Rows from block 2 of the text encoder, named by matrix and row number. Rows with one number belong to one attention dimension. Each number is 500 + 40 x the weight over the matrix's rms, rounded and kept within 0 to 999. All counts start at 0. Numbers have three digits each.
# q: attention query (text_encoder.blocks.2.attn.q.weight, 192x192), inputs 0-63
# k: attention key (text_encoder.blocks.2.attn.k.weight, 192x192), inputs 0-63
q.134:551514460549483514522558450476475542490509554474497536496434489505480487513485470470509446502462488545489509495485495558527523499546542474523576484544464515448454461468471479501560500505557482
k.134:462512484456474547499485501542464521545499473473569477536479458515469529531552553397513534474467491431488485511537578503518541483473513512467578480526480522538516539540498516538479496526437545
q.135:473511470463530515519473400466500495482477468510495519483538470508509491504465448589492541477506469458521485440503533510542496501518456532470525475551462497484466450574458520456469583430495486
k.135:464555500485495570540530448524531531460549515551508461503426540525449536446588428457467537448497546481470501454535527526488561517506542504537508429553517524525470525461509471419481521478479539
q.136:419545447505540447506444567522505479459511588525501485495522511488516516483509471489534442472488590483555490560537503553478442558436559491503502486530505575489485466489519549489554480479443489
k.136:497516502472477496515475509527534488525511477521473504552465461539474541496521488537484547511504498509471443442480456543500486475480460523518474500554485403456441476468533502452487519515506440
q.137:474477461368528450484480534550474572475458446484479516512458534515461504517521565516457538457469498492540467502504511526506457533532510439503508567580472482509487485543461419517506477474465513
k.137:590488531543579418578555509450532495550522458479488495524483539509536500405513466505553542438494475528435462527514498448531391482546421466492507497491510467542522518474491500506447503458480465
q.138:487519417507523417482537555547462429537443502490512480493519493524536450477533506473515435414498535478536553523545470513456401570456527506561539472496564382540500499502502461517516520464459559
k.138:476531525525460462443481486509495454544516487456499576502511451504518520538546484469549545504450482588456498437518485539548433499527506519521467504584498478484416520452474461436473448528514553
q.139:499511556484504455474513548437511454583534437504457545506506463471500478509538535514497488482540523504533565518536572505542525435540471461495527561491476547497519494538489459501537504386475551
k.139:584500500498529570539529452515437505489517404467530496519514448491493545452534456476547543542568492463570512485499510471497562488478494501542502569458486435414456603524488485399476552498479454
q.140:503547492444508487535494512453425405508501476548578490565458521466466432507482430531530449436524473434530539436436503569439504440566575456474527464526528488507587495495493537480481532538502486
k.140:472496485444503541410422520505463531511509432566428479483479509474529481452557441493477518505479534485569460492498562526520511563416494540574543501616535593498490538447461455512467522492531539
q.141:507476516582445513568489548510557511515557450482521505457520556541499512572489555485490588484535514508497555523423471481435544444567557440562524528503484530505479517543530480508473521492443476
k.141:525578502525529478479503505456477472436513486456526513511512509514516541494503489471559538485474528527573483523534524481514592469504537508485427455500582521574443526556485483603515451431519486
q.142:551543535479432537568517465467519516495515483522561506492513475491489575471452562445434459467526577511448489540558500468463474485421516556471485522511420477531489406525372519491570444521541465
k.142:591466507497484513506534517482461431448488498489487464479470522526523478458422472506537480479461482490556532534544531579526532562512474447495489511423388427541444499444452440525476476419484496
q.143:448536437495460553440508462513545550544523454449525486388519427557557482524445493518477514506482484494500530453542531470529487560505502469499512428574504455480487405450487501505488477500505477
k.143:427435540476474499509470483534489424482481583635536509447484569505504548568432507437472424487475504519579497460430507490421466558448548457393465549467494545441566583434479515549532438464550492
q.144:487453464477533499575513500507482528554498489516455471475468476497557416425478461505484519450502507467488473492494531543525399498460499465484529540499453530516516496539469509458479538549509531
k.144:483510548518591574548497521564509525523495465572464485485438447470455528566479441514566511471504529506501546527439488550483424490477509487509536517552517536445514479501541518506531458479482465
q.145:468453512456477537509527448544565452524510457449519494522514514432446516475510484514444518496461485511544482465525477467491494445468391484553493520458545501525450476473525445497529446520493516
k.145:547534496495476496521463512472513531455466556520480525432564491451532498464491505465526493522467584516553460482543500574508481501506493534473561510515519482547495404432484527533466594483502417
q.146:532436464471533515478494496421505457589471524448520415482520523508563469492493528497503524505437454458464505495498445526450527529532511515477547509481456443426539555428478517453561527465447418
k.146:538501556409550387493474472524440442500477476525520532569549451589521511496436524485427489506548471503444441533499520435406500469551414515477584495467484467450496558541446543525536540526539519
q.147:523472506496537527449470462452541493497481442565452460490539519529442508484535482501445546506572551531500475541462490522419487418462458451537496530464454478571504474483467440501542474533486562
k.147:505496506465486446526515442498563517547494519507531478479530522495540458520442537515523512600508540484434554500494470491510551516523416459496514415518509488503559536454517492564535534468555473
q.148:467563536518546465502461500577539518576516494537505497502492489482495438542542399528538455486505477552443510531516431567490450563501426424506551489535522480498513504530446567494527428542449577
k.148:525465503498582524568528461521482519515554452486443451510420432513478489540460515451477474467506461533471555500492558433441450457520533514484441515525508456432462564524492510466541417535474495
q.149:505485466482518513538539466520537537547530477511539485470457478504504549493462482490506537463500574514535536477564511555518478516534478481467459526460529562515507539485603563536442539514528514
k.149:498466506485447526512586474500488469498534552506472505539487473510510482485526460430511488522512523511549575513498546546468459508479502465581542550487509503494458411517545504491451509510483457
q.150:552582523487477446551526485555433568490526492536443514486430418538463463524467487512563472474573560488481553494522488462544496485469496467496510490498541532586485510477516484489438469528510552
k.150:479512471499472431561551521503596487419561461509564495461469492442448488530482504587519461448416534472465461488441491553529454551482528415562530537562460475491473558492492485458490509507480505
q.151:486560583500512552468429459542495554394499450500430524422428522450520534562425462514460481566563559527503550499475466516516539360451585483514517495434484523547478445516485488515533444518584509
k.151:472561463504501544485489503504540536506567508484442516502571533517468483481512584468517491494465553437567477549536546527553498518474464460443471477458471469533481576526414485483430453535478507
q.152:551456472568444533466483563504504457494525572477611497517524462480514542506448529439559528436490472496472518479540425527479571453514538491483539511509530522423507476512546456506478500514525446
k.152:484456516533509564446415491455499525474443473423465490553538476481505493541490478437506522442491482541589485572537465530505473491544515518472412567472444419590453516487480478523519493534509496
q.153:478501540525472484510486458516504455444557537514535542493463556452481460473523516447508520487498490554531490522442469498546499485482547538490496510503483560468529486510474441502465489516529509
k.153:586540526503549558499499535487496576516593532435490492440488534542529427564447435528561484526506521449459471512514523461474446532538476518499506489514494507473475467502529553519577506453477527
q.154:429451525455551548478493507487532498553457485535495469483482481498482538531461567488521489518529477636513468468512496574461510471510462460600432506539482489532492442488473499554446516556508514
k.154:518544482472502407560525515467510525546496488505461572514545504495564512480446550465518520460519477526465558459529492475472494489505493430410540463499506504475517534543507560507496518535445487
q.155:503529530512513476448422502529468512449465448485446533466512463546495522514574532535461469483521567500563444508556551448430510508425558479538527538446493519523505518543430536469528505394464591
k.155:460478487535519497541448477515562495469622517525512503511470570503586444550522507523548460511511521534501515415519476491487559552549485572465550512504508472479455496407472482477505501510500515
q.156:478461441583511607511537541488490464542434516493548477456562526483528468436440549450519480473477567451527577498519529525472468477419488465492498518569450401536494505437491548492519421545538515
k.156:425480479482451507469469516529455505473511525537403487516545440482501493506473451392554524436491525543545478556510462492455515516509422447566499487427478458487527442490478487595511509496485516
q.157:548488487440515531497436438458434463491497511512480485449545510548482528521484523544492478531445495456527444528506532417471540427546562530495491492465470501461473467461528544565494564441476450
k.157:528466464475531506501552520503427428463496523454549453477522445498458423484562500517535531465455536510458483463510569501540433481507506545549503491427529491437551524469466458489469550530528449
q.158:584470508495462536440495492460510554454478524438428563483467487504433458551483489490504454436498492514504453527516497502538504485488485531482530555526474492460453570516451535481492462533472548
k.158:432614522452531518511486492485488509455531502501581483478468478515473449512506487442521522467505462467551444448565526506567505479549461524477466497542510471443553556555489503473471531514516458
q.159:527483466478542502458533510485560511550509505459505475480504466489437472478503480520528472453467492498503514502561505482445506605479502530488461493430470498500562583485519479444477516428478553
k.159:463512487491445527543514459526512520436509515534486549534461491533456459469521472465475516550547481486460516452608498440522504499490506505509464555484507544516574427476458471487452533506524485
q.160:503542438518570538462491473483535483492478577557433488446465503469575492518509469479546510438511516437495624501441566477524470475474444488476539505426436473545455506476486499556544501522507523
k.160:490441567494515550453508476501513478502519503505530480567469455453501484457482463504522606442474502488495515470565510457485481494514485459480505450466514461472576515499516499539587490558474487
q.161:475521420445581480521451488458520510480537486494484502497433489509477490523547476493518423508460459487503458487472528502523511570463560549443502480504524505578385497493498572533487496442490526
k.161:525514536516551593475451439460467506461546505523483494418526495529484436481544472525478537495455447550473508447498468524498435477519563615455518544589495472507477503513584451508441581469483593
q.162:492414495478550530439499512482452461549504496479511445548436473531469479520536410539466522438536475477524476488573535535509509516532486507487543488529530464526543503491517508472509497481487454
k.162:468542538441507498459501439469515471524535488485486484467527476455544557523534548430486440590566537514536548471468530417522458470564491504501495457482538513462467530552539406499479470496500553
q.163:439493491455470499646554513524580533513557460515416460462492488563457562478471400497454515520471485499482492574504489460523512554566498478463454515465558510464508498552523552535433558465555558
k.163:476571453499516510546509420540501434537470448520477494556512412515446478491601433552514518561487464529561521567511536529520548512460488544502474506570529547548570498585469543539552518493417549
q.164:486529415480453481546587529463508521519471471466466517566462510506467447489410575454470503457490498496503502491516468497464460485513425511540554558470513496514508453474448418513455473527525540
k.164:477523499475544473477460492432504497498553513526538589489481547461462567498513525486507499511403481487485576443448480537546501502536504493475462472564431549598549547481543489450450522484494412
q.165:519520497525492566457489487500482506472433486478483536526524441546440510505522455499552475410519537547539463496527499456524450457516535508470488478512508497489445479534495505490463492455513527
k.165:495517451471552443551469474564422544495596478512509576445521532490537469519528492461473539502482531566461473548506493445525527514582448499476522433463530514510509483494507421444491467519537491
q.166:540459518439484447507426482499464545468464577504479510516526445511481495532571536481466504466520493568461461558494445500473555545527492540536450469562528503471531548537565470540477539518562532
k.166:440541508516510466499465435466571482426427469462541465579500504458511509502498582524494518471478415446437515447552505520511519506517521517400466477449529556523556531494501513467487539560452492
q.167:566563526519490525492506490508601463561555543476513513556505571507424497448484517534512445485502439538486394545498470492498531474508575442540455489491458538415432558497439437516530503459484496
k.167:523524552488443398462460497547528436477486461458473512538511505547473437557470512514461516519544494388429556542450547446521443479507460543488514473462468504560518399530567524557463489488463467
q.168:526507531423452525506485524546540485502524529487497503477505461507493522513484521525492582541469451541441451483458474477473518503554516492469420424466514554427493522436574487511459564389495463
k.168:535477529489498495480559504496491548442465488442507482491533432494490525493518477477453466530454422429467546504610498472499496497482542508499477568461559472532437477502485569477546455481427540
q.169:428527503509545456618513529477501459551516477487505415543538525512497484440510495406422490481529468506429514522462471471477513518549539480536473469525519528440482517415542518481468562524543537
k.169:490460496509550442541567494501458431509454586494528488483457553492502447474447562496525550453478482530534495444467485582471502553465486505520522425581564538493586539523559613495510542517509499
q.170:560515446477469524543462511487480527510512514448581509483525513494472583529449530460483502469473492469531453545485550505533487555437512543472490458592539480507539538462493522486574510482520473
k.170:488525567531473548531578533450481580512506500451478458546587541486506439524448384554483467456581471522493530538504478493516491491519488496533529548439513472442440488444485570522462557493569529
q.171:493465577523466471498502515514518509545516566483569525469517519508484512448475455519493474509436518459524531607450508523492520546520510535467448467466537521404491525471498490524516482541493460
k.171:488529565482483585472528546518519469451478505463482428539494460570509478568446513435426445568446455445515611445475587533501499440479460429473538556460543451517528543522523519518425541488518441
q.172:573557513477465485533500497528512485542506484588508527483488469512534533442463534525548489541515519554513484507445523474436491465526548507468493480487513491583506503520545522467542440499511563
k.172:510458480527505469498566514529533432469488446472532476515451505446427470503455459548515482497492525521509493466511527501471520527546519513534527502529493494478490538433485546524520473521497497
q.173:487506505491425460490543463520514503457496464524481591479486477481483498566464520504551518537555484491482499534495483451463482421480477509534491514487497540484525512524475514570485478514449501
k.173:466472462504520523518549476486502522500503455493465477510458488532548465531475459496524496501467497455532572480528503533552482547480530501446479493457490486511502551458458529453536553457496541
q.174:462437534436525500506434505488459541457517515481541478560422486505492522484530499496442500550476378517457535504477488572467485415465528447496540501548482429508461506470551544503525588512515481
k.174:533489495573500556508468476492555532554493565531553488541442488505451448518459565490463506461478484573486475535510468462510446495486493531475405599454456507566474459563502577480533532561519555
q.175:553557541463435584535455467584528487483445408516490489478493508558499545532510497509509493509539472527477499508468507458466473514468537555485466476502512540555539491562503442533485446452496515
k.175:488459456478508501513495452487436480523530499498548502496549460438489486523503495465494491526497547506494495510539509505497530470480495551496496501506523493543488451484440543500494478540495495
q.176:456521509468532477569485471447507443445519477499466554495454501546544509506523485507478513545459489496540533439512482440442526547520497542414568521442469535487517562431473582444504472434486481
k.176:453394487546467476455557434499522439489500544480504425513432495491535520535515473534501553439432491464474522430486468590454517504445428499504488488521526545403504528502501520453443525520499559
q.177:465491471519443549492516533517600554485512577486543510505494428471448543457517497405536499487501435479496534443472559469500481495497527561512509466510442448401516437510519517549540493440429449
k.177:503465588500517552505490457473541563499481514462499450468501488550525462450540457470482500499478445526508507506515496417540435480475480539518455541499534560521506448548514517507456440442508536
q.178:528537508570474492452549488518560478537468488487499495492603535544515457482467483482485564438501492532552589456476470542461482549467503505563492520477490525456551528525483464477467516488478529
k.178:506455517504467488451547533539477497548533480516462607536447502458530504498477452472493466542506477521513550530524476484489545439524479458566458473502505496453446539457514517448518439553516496
q.179:548503537446465604438440505435471456533503493566515432493469520461533479509458514515494516467496529443524473539530530531477542532550553502568506481579483532495487490442550460527545533503483465
k.179:542509501456476527408470512531406475557512525478439495514618436535455454545477418485543483527545557434553500542566477476493484443446514543489480576416515442513504505483404505565469535579490449
q.180:494466525577489496512468472495421504498440488574500431517545488439477458533477489493542517457495502482467520479480481526460494524472500498426521503503534495518418486489563478499463482498501515
k.180:464441434412517431519479508450523467479531535498615531537496564511474525493528596502467562492462460505499583467524465530474496576443512512489500393608485479564600509505539440510494504425540474